A small CTC image transcriber, trained from scratch: activation swiglu, 8500 steps.
Rows from block 3, named by matrix and row number. Rows with one number belong to one attention dimension. Each number is 128 + 24 x the weight over the matrix's rms, rounded and kept within 0 to 255. All counts start at 0. Numbers have three digits each.
# v: attention value (model.blocks.3.attn.v.weight, 192x192), inputs 78-116
# proj: attention output (model.blocks.3.attn.proj.weight, 192x192, transposed), outputs 78-116
v.8:112160091108059139103138117099118177168152181119171156101115101129110148162157082162189131099107148115163131077139135
v.9:102135078115131150157099123086113142219141168100162171094153126131104128138182136124112088107168104170143091143114094
v.10:071117109136139131175120137098143089162149145163159187117134118166082132171079133155147142048131117146076133127112091
v.11:145144147123139121162124113134091123119139106095146138121141163115140095196085135060137134107085107129169095112135138
v.12:117169103158124111127138143130117134157131121102165111143108119118131144089113090132096132126141143125099152165151122
v.13:117141142141146106103070098131149114137123183137119081139088136144131127091171068104100140138099107096149105109174096
v.14:122139085136120130151113148110091099168173157139101167064158166178136076141142139110098122143113134152157134130164112
v.15:131135097103068141129136165185117123106070141109135113107153173149115143124141099125173122091111121119098099173107132
v.16:158124126126150091129146125102172133188157123146157127090112116148170134164115117122119156142163066143127135080179156
v.17:074176140111178155135129158061128152126182088107170166098108124158132150112107093130131162097149122127134132075171155
v.18:109179139079160124110123130159122103117084086122109107144156169182155122125130114111101082171127166169155114166120142
v.19:184137112101169091162125155099088147161146119147124120115132098143153193107127125206168106105168128155107120130121127
v.20:116084073095097138165098125078081148116136079096089137124161150167126109154110206121151187141158100121182173099130150
v.21:152156127101109159146090120181087093097122154132134117110148118104170074163150178138180108112128114142099129157076096
v.22:066122114105169140110152176141159160116118089145159100180140106125132130129109103167128090114128141159160105142114127
v.23:125130160114114086109118129099103095109105135113099089133131155101129094108118130085134146145121087126136145160135155
v.24:060097152148134124181154129102071161122131117108122169088163116090126165128124169105099115122060089157153133102159164
v.25:093144194133173077071090136171086148127140142118124138138088166159096158108143080126162147128106085120135135121128090
v.26:085128091120127094084096165131138150166128169193125110151100091140101119094087136161136117081141132099102157156126124
v.27:179097131173093074143100150153112133148178167162126113122099116116165084157131153104174078111108104132145142127196174
v.28:116129139081120145117114097185184146134124135114095078157102132121126141133117175115122098173123134142159097168095106
v.29:140148148110160141177170103136143109122147086105159139101186079143143134126139144132150121152177088110154117109111120
v.30:115117099099090142183138098098099107102121102096138174074168142159182121183139153070130123128138089159106150161093140
v.31:172121144098127132103160118163146133162110093104108109131085118101136136160141116107158148108154137098138104137093122
v.32:119096149136142118116160107173160087127133158163100104161129106160137137090149154154110150144144130117146126152134147
v.33:132158080041135167116132126148129112074111115122131158112104116115135162137101175164101160147112153099129102125120098
v.34:210115106140147108099098111182157161140107124106098094166121114157083203163107127145148145185160114137126146151106146
v.35:144112194143148140152143136192105175163140162159122090113166173115131138145089072091116127132195142167168137141076075
v.36:161129085141102144093145148072070109171153171076150101081105114058149151088168181141100083074087127132124132085151111
v.37:074187147075139167163170128108111121072147102149114091099159143115142092119118196149129149100126129133112123187113163
v.38:133116143153102087136104134168168163176168142106134076161098144126155193139185133113165071158108166101121150136164146
v.39:097109104093162115122110133130128161146141160150082147142131104180144161120123135131128149159153132123143125115165149
v.40:125124108067110135126121117152104105118104121153120062128095132127109133170128132143135126114167178191124099150141135
v.41:102126147135140149133186119104119060181147091142121121158123115107156107109138157161141105097136121145104176104093143
v.42:139139115154120158107087143144140117130124164139125141153159117140125132041169106144149117101153182127166131138153086
v.43:119085155139095146134110111136182127140144147115084113148131153136124147086136101119095164173133142124162136174132124
v.44:118133129103156127139154101118128196082171077089111152136146148145161110137132110154177128143118125124114127158082130
v.45:101107119134090095127124142184107145116094208158083126181186135138081141093167105171148081120125127085094121150101107
v.46:158114138111146138109104087131135076130129122145157118124100124144154139067132099119113148134157147113185154123116105
v.47:117155110105128144095141110097076104134125115135114163121134155157114117106105119155078151112168164168153167116123147
v.48:115114166102121072103139152132115094144115137131148141133149157106149172105131146131190104164038116097137155133105166
v.49:154080124107119111134098109155112102159113140131080066130172119103148079144145187140148097168161110195135151130126158
v.50:170067074178110108117136152184140136144116118101095155127101133107113145121119167110146131163091067171116126146130144
v.51:142144029188096137168113114128130079098161117098155165087097148125052166104147126073135133106112171116126117102145131
v.52:122144129077166113133132147101135089120137108117157151146089131102154122130112131141133108075112118122081098139136130
v.53:127116146176153144102164105081174118135102148118151140138087150121144133134106078123115164134105136111165146102082157
v.54:116091111148157097077099135197076145150119167137132117126119125159093138150180111133181065112162139132042125172168090
v.55:119104145136125100101180118162108160104140155142115100132159126115142105126110132123142102117099109106124174072127132
v.56:125112138137136152166120160087098154156158144153154166139104103096129111141121123154116112115154150108135132141105102
v.57:142130129088113149155127146122121136058128099123165152161116138155100120093134134147087168116194144156144065143170134
v.58:147162171161158114123047123150137124111092128169139065113093124113147148141149089107146178078177091107115114104151131
v.59:134125136141105145109152108054120095108097116107185106092114174075154093069120161107163149135126104116162168123157176
v.60:113151129111052159158101111117156069077099108093151126120082129138134089091129136088115140133101093148126115136126120
v.61:176118136112071115131163071175096139101150112142126087120154108144129129149135085145151105145145153151113139164087049
v.62:133125152138116083103071101117099136121111160105134125080103109107149112090137151112093078113123135145165124141164146
v.63:112119155126127127198136056138135126112101130131179107134152151088149089169171130111136144089156132143184122117082121
v.64:148103139128170150158122109153147169164119109122134085142135137138114139158085131160088101145124117166122117128116139
v.65:132166102113145127093175142115137171139089138116139092170117166125154107139120082158099149117133146145113165131110107
v.66:109147111117127132164122141114143137134133094098140136140076177138129124134137172070109164122105110044139164130129131
v.67:112131129101146129088143106125108170109091095133159155115108147100145145112097116085118154105158070111128110093138096
v.68:090124137121148140118091073143128134140089113152087082119120136106144134143144129065089121113128102137094114127104078
v.69:174114168138124171117171146096206153114119124131148102135112115138175119175148128155163130125149100120160130113111170
v.70:126133126139162146130116099158140121142136157120118082127152150110146097132176099102173080164161132173118115101093105
v.71:166138123117115159177081129140140148124170112084123142147129147097119110126117151118126129120108096112130130137105123
v.72:077123156102127103143157153130130115097128106148159147119116152179114148157145120114118137107095167144173118142091132
v.73:107139163133114094129105118117127136160127115166131157124139139142113147115149134161136115131129141150119130124140132
v.74:140108162147150144154139131125136169152144142119107113123122142107182076161146150131168164152149119151161128142110145
v.75:156110069113149115127162121184142175148127124128116084148127137165103137116153096134108162151139105095109083141149134
v.76:113152126133171111133180145102110112112133159141131106163126112159111122091111124131124102127169150141148124093156154
v.77:143118135130155147103097172096087115134152190114138172107150102165117119119158169145155133093127106168115140088150117
v.78:099106119083175128124178096140121173162148132116089115139167161124122145161109168154127126131132107150137112087064105
v.79:136153109110135141104169150122157139146136101112126124138145081098098140136105136128096090156103087099161117135175124
v.80:119092133151105129131151154138149135163140153136121098132122071167149168132111161113132128127139137129118130143114112
v.81:130133161117085132149101135081184137148127099155136076113124122107110124153124108159110122157129167115087107136149115
v.82:112151161115133094124112141088106140169126161139157168136117128115096064128116096156136082122116172119150132130158130
v.83:098151142122110152102120133143181160139141124120145115109149119119120172113092103143096157121123149089155133134118135
v.84:119076136124132171127115131122122140143143175133140137115103129135131168137152104137147125164095145120143125193148093
v.85:111096118127103149161167144109137139101158098139158113128102134127156125123117131130108132131077139090143136121178158
v.86:134153149126143109102139137174126135164147108126128126132101123130121132134117131167115165137143132131149141132129116
v.87:072168153122187112142168104118149133131133112125130101124159099114107159156141114132124104121109111099131100125118109
v.88:117125129121128136090138156165095109154130127122144121155144139112125156136120128090150136151117106114121135125132114
v.89:120100129111087149157109104100127094116117123109133116088131111133119103131111147126121135159147135130138106149129101
v.90:148155137095121142101130154145064076143160175116106164154111119165141120106141140154157056138112159120076094126114121
v.91:136131145164135082142109101134150111174119118146130162113112135107126119164148116158130115143081145143120129127106091
v.92:131181118104102094142093112117095082117082114157156132111125175098109142117132124147120132150148143161126121101144128
v.93:158079109141099146166102153144110118182119171129132107113147131154104143148128152141125123151146129150125069116117120
v.94:116093128142119105130134164126132163116134130160134155116114126134114142132124131122117139114160143147132127147122133
v.95:118106134169121188175103108125118094160152130107130143079127088081110156167130168093105100152104192123142131130157111
v.96:097133089111121149143112099135085092132164120122107098124105123077160102144143138109111118169125127146164136150136159
v.97:149164139128093090124048117139154165134085088136125163081101115106158144114105111123128104141063137097161168126108124
v.98:153111167161088058154156090154161104177143132203091145117090120112150127164151111121122134156138131145115137141145144
v.99:111133152171171116102174117128129109156127111136137125087102097122126082126220116107157091116110134143115083149157166
v.100:089158128122169143148125126120111121133105117128134167138099153116140140134107103134089098131127085134136136134142126
v.101:134113165136133103123066077173136139184094137111096139131151142129106125103136133147106129059134116176100122147110146
v.102:099102164156142137118114093138167159167139126132110145122110133132149139146097171108142115144086123140121163095182147
v.103:094106126130089091174133110135113083134172127138104110113132140143104134114142153131114126099118170109091116122097102
v.104:144145107108143147109120144168128112120103137116152116162099153134067110176120146067140108135086127129083113137147117
v.105:083100112088123154158150133125129062071150121131110142108117135153103125134131109184096140120138155104140136141092101
v.106:098136120156146097113125109113173140140122163181133143115085102181127118139144128167158132139186105112090124111134127
v.107:152170103075139088093129129079094141102133105116151109107147098140117118113117142119100140152144093116178130080146139
v.108:069166176143093137171130090114088120105154127104095119131101112131140143103118155114172082151143142162176127155166180
v.109:130098152128106109101140083135173143163143107104154132107113161107125146124131134134107172114130113129141106143124143
v.110:105146133083120139133123052073166122138166067101126103098126148076178091117104138139158145123098098141125098126140131
v.111:159116149100143127113143096126125122126113151115103117120123114142114155137128134114120144137112104126136126131091139
v.112:118164160150121114149072167102127121111116136099159109178109117125127126105129111126142129166153117078104148106180140
v.113:165115154115131092076098148137147133088085116118104096153120125118162150104102128121170091128118099090132127089138167
v.114:138126137159144105112121134155100104142123179147125176144136140164120128108097128115114084127125117159149140124088110
v.115:150109098146093093170145131105138133094134144104135124133100157160123113154144112109105119142118115161141121133131154
v.116:126124141142088092115122135168145129097170132136107118117089101134117117132158093130163105157125164124092123149122080
v.117:149170106112139153139112166096122083123097128148152138132120132103108083118117109137119097137138131091140138132141147
v.118:131095126169143141120142138095123066126113171132150138091115124119060144111117126111118110121166143133081130129118131
v.119:146105141119120145174090079121115108124110142110130084113135137133166110133117176111127139136137129119128132141120101
v.120:162128134132129103166131149165137138086095153095122122106139171110131112110106091094137114121088142123130094081164140
v.121:082143079120158129137167067113192113124128143142158077083127144096117120127159125094123100125148127125154128121124127
v.122:108114165104130108113174123146131159105097138105148156118142113142155102100119123120135149125127141095158144117101120
v.123:106124096154116099147127163132130123142154140139105139106154108145128120088143121132144112117098107101083119146181170
v.124:119143115151124117136137127138107098092108104096119154102143126113103157157111096141111164151119144153135122138139098
v.125:113088187122152127124145108102132078141122145121104149142134173121150134127111143146127136128122157138125125126143102
v.126:104133201166146143142097109141144100145118113116124122167135143119137102152167108142144107149141120137134158113150110
v.127:134106137130138102116147130142157110110088148140146099161105129116103104164150094158139140163161098071122110158120125
v.128:124122115134116148118151121121132082169182138167090137161127103151126104147137121108091117173173103111129113140130141
v.129:132150107137122138155131122116130106148138141157160114111117128120126184105136120129129160107115155114123108119111106
v.130:090157124119116079125115139118109144125131110152145144114162118107122143135105140153169145128129160143127110147151148
v.131:139116131139128132133153150100133089110122153146095114138100131150101095127129089135111118127112120155118156161104123
v.132:106129111139127130122144140109107094094122149127124151157109123107107168116120119161139131129147160107097122159086149
v.133:124152153102093130130074119127117145124112135113142157141134140107123114123123146117099107135135140140154115112134113
v.134:127157127107152137163135147112097118111158109121142147095140187143140102131153130120140122104137106141119149095117135
v.135:122128131128175178154132114101156133121135126131101131124097124153106121122145131152106127150128136144097114147110149
v.136:139134138142142157118111112104128101151107113131140121122144089114119170106100132126127146152158153114110107136138144
v.137:133111101113118129129177127142145110099150120121105129128145145132164134092106158124104138137144116143111116119125130
v.138:124111100112120152137143159149097137090122151135128116145150143103130119134136135120119124155114100092097074126094129
v.139:134134139096121156137133108119126126122142149113150136132084125130122125125122134101104126137120117101133109113154103
v.140:143102117142123112118111131106158114135137121117114143130129137136183111117115100112133170128115133128103131129152132
v.141:124136126113110134116124116152128092111115131121103111125140081133135115138140116096156108133086139136131110109124146
v.142:119123134153132161103146087137150125127093142138122149141154110114112110115128144153135144162123144077133115123105129
v.143:123166140122131160124112127139084121156127138104131138113142151125144123159106138127121095123094115133142157108112143
v.144:146116115117114161116122106133164109129168131114115065131161160122089166141160130133110146137124127109121142138105130
v.145:129143134137134112129095120110152114165133147101134132166098096098118085119109153145157095140158132137099125153124115
v.146:117145122121120126164122108117131091161117082066150129125143087115136176101106148135149136141132136142122071125127147
v.147:081108111147083171138138129127124116110151115096138145139124098077136103129143134098095118127156124167123119180127133
v.148:139132133129124134101135093116158115104127106123143124142104112112125121122125141097100158167158115128094142155161148
v.149:157121114112105151101167158162121154116073127110164109124113121130174097142105121116126108109108120150149168100136139
v.150:173139128130135122136154103116135107141118135127126115093120107140122095134133163111130126151145120116140102096090125
v.151:112132104123124129123126126134122148159126131117123134148077107118116158125142131104110123093144111121115165171104090
v.152:142122153175111116176091160148133149125162131136113187156147135144121147143155115119146131148089132098122114140139104
v.153:136128131138127128127129153101088148128138144156152131142166112144124103151107135127123148151110184151118144124115152
v.154:104122134124147133122141125129170148135110108111165144119123110124145146104129149137144173151140133125123125122110114
proj.8:166062140129197082074183131180121101115109110092145131100145188082137182095136150093072147102132125126078141185105127
proj.9:161117144152139091092101130153153129108112121153137133156125214145118112134127115116125156135119205132062120106088155
proj.10:145144155131100184123126153112138154106116094121120160133162138104135110114135124084111131166126181124127126132107121
proj.11:128114124159107102092101100116164127139102151127151136141131135134133144091205155151107122143143138121086168141108168
proj.12:122080126100124138118133132127154115130146089208155166172122111108096136148194130103137119098128105096150138124114125
proj.13:142144144135145127130181159110142122161127056139202145144177141097144120153154144170125174127155123119096127096084095
proj.14:133124139135130122113111128108149119120069150144125123174122162077122162105110145126141086092133119128112136111094118
proj.15:130111062164165101061135121068074112106145158141123098166124106157144128099090159099107130154107136112161159094128161
proj.16:123071145164086198149131099117093155121111125038052101150117152118162117119116165144166058152139123122130123120076074
proj.17:133085172139146137140164123151131090165135153147103157173168118099136108136132135145117119165109121127154161165135121
proj.18:118156120115089087139114106150136160115143104127089106170131102145128139137112109130156177112101108067135098101126144
proj.19:093145098091091107082128068145126156074134130185143097162118174161147102133146209049101162134146149147152126135129170
proj.20:126130145165144150115065124137120125123124181113137088125073137140121137131085114092096067143106145117123137154103123
proj.21:114121142128117094138153156128164168094088136131132161129168153171125161066172111161140130151161154128153098113170134
proj.22:120138121141132092148131119122136142139133060121085144161137118152106103113143090129148151123136113062087107120120154
proj.23:136137085102113135120105112154140115122148103133139141158083081152131105117107117112136129145133123113144133089125125
proj.24:149179100097120156142101121164149099091106183190123133125103165105111132135136131114128110069133164141143077177142184
proj.25:118158108132086145154146123107111094123102148152133127138179089133207162136166140181082145112110144152112087174155181
proj.26:136118178097133153133109119134111130111140073074139157101148127140113143165104099109165125186087153178144101154134150
proj.27:101137130105152166134144071108164145098094159102159188125145115096123141113160148130098102134152172135115118138104105
proj.28:111146114177128104130148143107137134146111091129133122143153118150123106139118081137159143118125163120073089073142136
proj.29:146126140127112147138128180117131167120150141127071125105121194121136107122137124150088150096098131118107137105120109
proj.30:134131114155107132093091173142162174105075131183171088151127152086104094068122128171125145145114150065135151138134141
proj.31:129132135109112145115114130079131136103132130152112066091153130178178126096100142144121170138084108166113165134124156
proj.32:109146110144104089149143124121121153148167140100135101081134130154116113147087122125122117089103167143127120062127132
proj.33:146082144155109114113159200112117153154111152072091062147111140143104135100142129094173118091116089105143143107124108
proj.34:071117132129115135101126106055093172135124097136118083094143174138126136093125179106142132081112088115100145100123123
proj.35:103154070134142083122137074070182145118130129177170145142152083070167147120163179162136155123145089139090136073140215
proj.36:167108130128177113073120121130149134104099096153126155177116142141102108173087100099131108108157115109103130151075168
proj.37:128098099129123088155123136138144132165108194099156212154105067116104122145141087081155092158134134127184062116160110
proj.38:100146091099139162068137092087073076133109125105133132109166126099136152135110162086103174133112080142099100132108151
proj.39:119150120145109131130167093126131124163154168064152124137093159112064116152066093097128086112094132132144160152131127
proj.40:162148112152119101126111133129129141121132132136111154098136103149155156102112142150143142140096087065156131141116148
proj.41:136104114084128142125100140118120176130139108177155128090132114111102134149085047119122120126119152094124102143160083
proj.42:127137156138129084137145111114111159145138103115126115128132148139099085197100124133146157140149105148095127121097174
proj.43:150129086126134147152113148149112168201120103183108099113125111102130128166116137123146142083156127155102115084079082
proj.44:110155093119117143120087132148094128113093166113116104110120157110131188123165180085095142156150108112129117125167113
proj.45:155160087085142135122146140106136104092165085132163111123107133164125137138134112100093195116141140162144090135162167
proj.46:065131109125135081105138157095117136127111089113140127117158110137160126150126104158121179121079076167071161110125137
proj.47:142129158157116092100111133136135099134175106116122104143127114166151107107078128125126125150118099117126107113132123
proj.48:121121100115133169098138110122124118133108112087092134171128113169116134119124125120143157083137166125148101128186139
proj.49:124165127183091145111131103115156162070096114140149140109102155170163140085111103152154133135098168096074105103117090
proj.50:110141151162137170156116124108105152084128144150109096108122151175137109123139131138117102084163181132131146129117102
proj.51:112102177122121114059114109098089102157100147164159143188143105119130085123153131118124144103113092121116164134101139
proj.52:103121143148098131149116183124094123127138114102103143161167083179131153115158075111135151154083155113176153122130097
proj.53:127087152153101153191124152156077114144103082098089135131132092128163125102172146163107078119164144105073115145137077
proj.54:133144082114106149106167136076149100069108065103175130112168136187133149112089102144107162141081130119119097152112149
proj.55:132123115121143161151102100098114122144125135126121159121108110116143151128167105142107122114186109145142078154152145
proj.56:144123172109113140097070098148127124120109134092138162104173140112149152154144154081109133157115134198109095125082132
proj.57:094141104141097124119085134127130166184139140136116066136134110159110161150122122122136143139104096128210158138093111
proj.58:136141129103103136127218092095156174117142103122147129135140113148154113111151119154115074164106133167120115153133121
proj.59:176098132130169154123161171171163107178179139118154159138122045101136113140140097107149117159170123154154106161062085
proj.60:162088057163175109123125187120105143203197105152146082127148077093064141130103089130136138156173167103140148133109149
proj.61:108150101122159104132119148122136162141159130114133155103134164106155120110145189139120199125164104106095127109170159
proj.62:125150116185136152113140113105143152149080119107117087136133170139144110181082142138178137192110147127093135119081164
proj.63:121141146091155109082118178129151137122143152072130143068138100130120156096173141151135113142091093129119115155157158
proj.64:117115077127124092103174138134137096104139174151135135093139109082137111111154116129111159143150143105146158151122110
proj.65:104092152121116111157091130150115084118124110115110128089121101130114156127157184155157134180137122105138075119145156
proj.66:127157115142106126111116110121106140123110134187137124106094127111143152140110086159087112147116144188124091124150095
proj.67:110109144134122113180104150121151076117160192128143093165149114174141119135113147161168132137121159131120152101142153
proj.68:157098145137127098133151188118126072127124186116137159165122125164113091111132152168179139139110150130172152106175131
proj.69:088087086107156106127116143174071097121130092154097116099148176171109108115064119109088111120103134129121142114143109
proj.70:161129152145076133135114152120127140139134094139147189150120138169110128125117125143074153103104143122152133152140165
proj.71:105122144133152139124143098105125137149109122157121143095136100131150140126144102128139122135143138159107129164149132
proj.72:142129129144118161132138126127105146182140125116069127122162118080144099122107134140132107130100116101091149124122100
proj.73:175131110146192138097172127174131122123120113139111111134157131131167089149109138107128092134133115113123157152136100
proj.74:142141081090122108085128149154098072132146155106102146179117116133074152098119113149072083124094146073125138103128116
proj.75:152138203158084149093087119093127109122098161157157170117123106101154137170135136155103084146151174156186139154090124
proj.76:140124114151120094096117121185113147137119110119097127116150156094137164144149111146095174106121135122120135170065098
proj.77:074158142104108117120152133142142131143133108136089108130121165075148123113122114135107141136093122091111115119115142
proj.78:121143146125115157155097160140124127127120145144171115156127116134132113087137080127085102137120139062114143182156149
proj.79:129089122106138122125079073107106127094096164132154111136116152175206171108119161123134149108181127179089116128087135
proj.80:149164111117154097116133128097117119112085140149123145137133167126121091157138069128122095126122138100121110122150134
proj.81:139110075106165129131141127152094107101102175127107141143120124147112144077113146083161111131178087134161162134119160
proj.82:148124096154172131089132132167125144093129076142109084085111109157144137147130164065125121134112120165160108105140073
proj.83:149130108133191131148151095127106104104105096152144142154137129150117106141154109151160095137146153154103122182117091
proj.84:180141148152100128130144175122119111086123117097107117146130157131099084139077174141128134087151097135120110089120171
proj.85:095111143089168109099069089160097162112108085119119152093142136141116130115109120136150148123139116155093137124089109
proj.86:152095087147136122143138115114130107102139128105134104139128117113133093122119132108092115145131153131149158142103130
proj.87:155100131165113143118107143140139143095130134129149133177087144153123092103096136088110110147136166141144142128167101
proj.88:105103146154077129156109099108166136133130125121152155121124143124145103100130145151117099121121149172147115115113127
proj.89:141164127143158141130104152157145139097136127111132152141118155110115150154123098086102115125107135138113125140136131
proj.90:125112146137118111119091083116168129135106107103135103090104084075123170151124143084095181129171080174157153135159162
proj.91:122111108131177146072187130168137098118133101127114106127117094125123129105131163104171136137137133105164152131150176
proj.92:134101128141155166114131126156153142163179117124137095147090087124127124116157143127130143086137084109126142151154099
proj.93:121183157063112154122119097117110125148132086141126160115116116103157078128132065149134116090127102123134158142144159
proj.94:148152123105153130143123114162112123138131137095128102122168141159109124096128095156154143126097110088136124109110135
proj.95:177132132121120074123135126124175169131126131189127111123142158158138117138087111152117142113142034123102158099133151
proj.96:134085151139055110113148161127177106164116137104137149139163119131072159176117160118116138101119124118111129097128129
proj.97:114142139112129186148183140108163082097137149123138101189126120140093128153127138141155140140153130139100119083145109
proj.98:152159101124170147126104204131089133080140123098172120154122141169104094117117133131146140113136133113162108111146127
proj.99:154099127101098135156102156162141142112143123094110089120159162149140167122057157143139150149139118141151155091115119
proj.100:178121130129095099092155147146171153078185115112087094117127086138156133112137162105190163124125144081143097101116130
proj.101:129109121101156166135169162116125144107170128094129106137135099110136090126094141116125147159131148124167136081120116
proj.102:147133103112182114121145170151100119134114102135173094098160096133110124146095100156097191127169108136129133154112147
proj.103:136126146146156152061117128140125153159106092141153167155140103125141118103124104123156127127124086089177087145138131
proj.104:079084170123116123126115117096101161172132143156122159058124079086225127094150136160107145145159103207197092139108124
proj.105:153128139148125127090135103118107115153137115116120098149120151145147142116111112085167119153122115134133132123158167
proj.106:151150123117164144088152123122096088150143123118140137152148133126112111129151095134116119106068165091146151120087114
proj.107:116089130184093137146156115147164127151102115134080108172098125101150145133142131128138146115149174105081136168109122
proj.108:202117084123148103091146174146149140073134088102115137130160110120127131170085109107121154076127128125119150119118120
proj.109:095161116105126168193112168161094113061131151134132124145134113153155106113114127125189124152127155096151125113135115
proj.110:105102132152162095121130160193108127069120191132147135143104156190098142141142143082121136127169111099114129096148106
proj.111:121101146160147128136133158114161158154138117119163142159138117103125099128165108159143142117138145147120137118138102
proj.112:143145123103155162119114111132114130144131130153128174107064149129116107146133115097130107113118146154092115113112109
proj.113:084119128109117157171141132144137127124136167114153166111129120093114104121164131138101154109127178119117139110129113
proj.114:131169122096132158115133134098164157143114136086104095121107099076145153112154136106133131152122165154124104145145117
proj.115:119123154131108173110132141145117114151115098174124148166140096120144146112147149151117142141140144122128117112126155
proj.116:155098142137134170143100127091133124156079116138133168120156128107129127147117124102089124116160088163134174138153155
proj.117:106103126162113130115126096118118109132127152105103095108092120100183173121141164129151142103105134176117096147151104
proj.118:129130112124108096162123186108154169166135088114131115142108121112133105087092087153163164114088064110200086058126135
proj.119:117142128125122138104114140159141112188136111119086174151101091067092131152163082146111167113137140119109121121116155
proj.120:108121123155113149129094082090132168126134110180129160132087118135136137137154127155110131111119166121139164177114093
proj.121:134111170113089117121105132118069118120115097143151148163123123147142132125148124174122169139109123141118094138134122
proj.122:147153127157116172143081147113126136140129112139122087153133176104132120171115141089121079144137111158111118136145132
proj.123:152116154142124103091093093137121168142111120142144134134128136138127121144131133112107118160145129153128112128112126
proj.124:123115158102125130140090127138130151101158120165118098141123124150144121094135125134134094121147091083118138099109150
proj.125:159146060164139145117132143148102159137120123167147104146114086156116136165139120094140152131129144124157134158106125
proj.126:129148127114142117105126136119111150125141107155139160107113121156132133117089155106115156139107156152133108140094139
proj.127:149185129119139147124083121120097121141132152126138179154135164148119136084153123109097100098120125182169132113163120
proj.128:122125144132124093140109085137122150107106121086146107098084171132130114125123157120152154122100170135110144088097119
proj.129:142111125145120128104127120123149146134151108133125165119099124103110116175109138114124108138131106124138150118121109
proj.130:144122110095096189121146147136133097125107134157138098156109127111128125119159100131074109115144098098148152093143109
proj.131:136131148126123076124110123122130121167151105113151147091147143114145129143097182117151152145204168138159139138142117
proj.132:126122142151079096127102149152169140137117131137152088111140107144154104108145135096139131142112130144135121137155097
proj.133:114079117156153145146170135117118143143134130135100102135128125144124154135117120123140140089131104127123131168100144
proj.134:111102133144133101128129101147152140131127162143125126148123106060169123154059111094147156159137154113127108178125114
proj.135:113118136111135083080144133161118127133116138132125110122143143106153158166122154095149149117130139135170110146133110
proj.136:125140135130111143156152138136084145129161106134137157142140128101134129164165130135132101127143109130148154109097120
proj.137:143144180184124114089103117125107145153113131101155130140109116141128119154123118130116125139090132117144150154118139
proj.138:155152166151154101108105081104167130184144091132135093118118129174125138142073114111132123124131115130149134143150140
proj.139:137134123156117101127107117152107137142124103135110146137161127113137124131159155152104136095141131144094158159117124
proj.140:125122124155122135133118131105117162120127134141127116145117124090075123125111139130121158141122109113121115163109121
proj.141:121130105101126129139112110113092140146124139140132152122121167123125136125139142172137107126148106137119156175130088
proj.142:155143122113105106109113138092114113125128121137111137126141126152141144158139149117138146107148141170128141151131122
proj.143:129085129120157111163136126128158133119125123142136131138112097126139128102108101142110109114146153122127118142143101
proj.144:128109133134107130130150146114129108146131087150145163123120090157170101133071119124137112133142105102136133120142132
proj.145:112107115107112156127164157134115113110100119115108111118134124150140166117146130136096134113096124114144123115158118
proj.146:157113128132122154116114132146135151105121114172139153127126137101091109156135075148110116106129145117135154116164130
proj.147:144122169119167118108096099162103158144093103164114144122112158124116143118123134132177139084104113124120158104109147
proj.148:142122139122121109159130158153095128167108107149123151119139149158131137135138117147172114111100140103153136078110086
proj.149:091155126140169095183095071099115095116159153116130158112110175145157160144125146146171123148159146142122117178133136
proj.150:113125123133120114127117145145134143085115119112135118120132136108117147117109116137109141094133126127123118164126126
proj.151:161138145131136133108161110143127114128130125119121150111186135139100096095121131130168132156114141147120117098152142
proj.152:132135091112116148116142132110124123122138111159152098109115120121110131135111124132090140147149122124160144130087144
proj.153:104109129143113115136134139149164097136120114100133129112122155056127125100151122135096139137148064148159144149103135
proj.154:144147104142119113121120146131134119130131120171117121132133131175109134167133120130118104114144122165148105131133151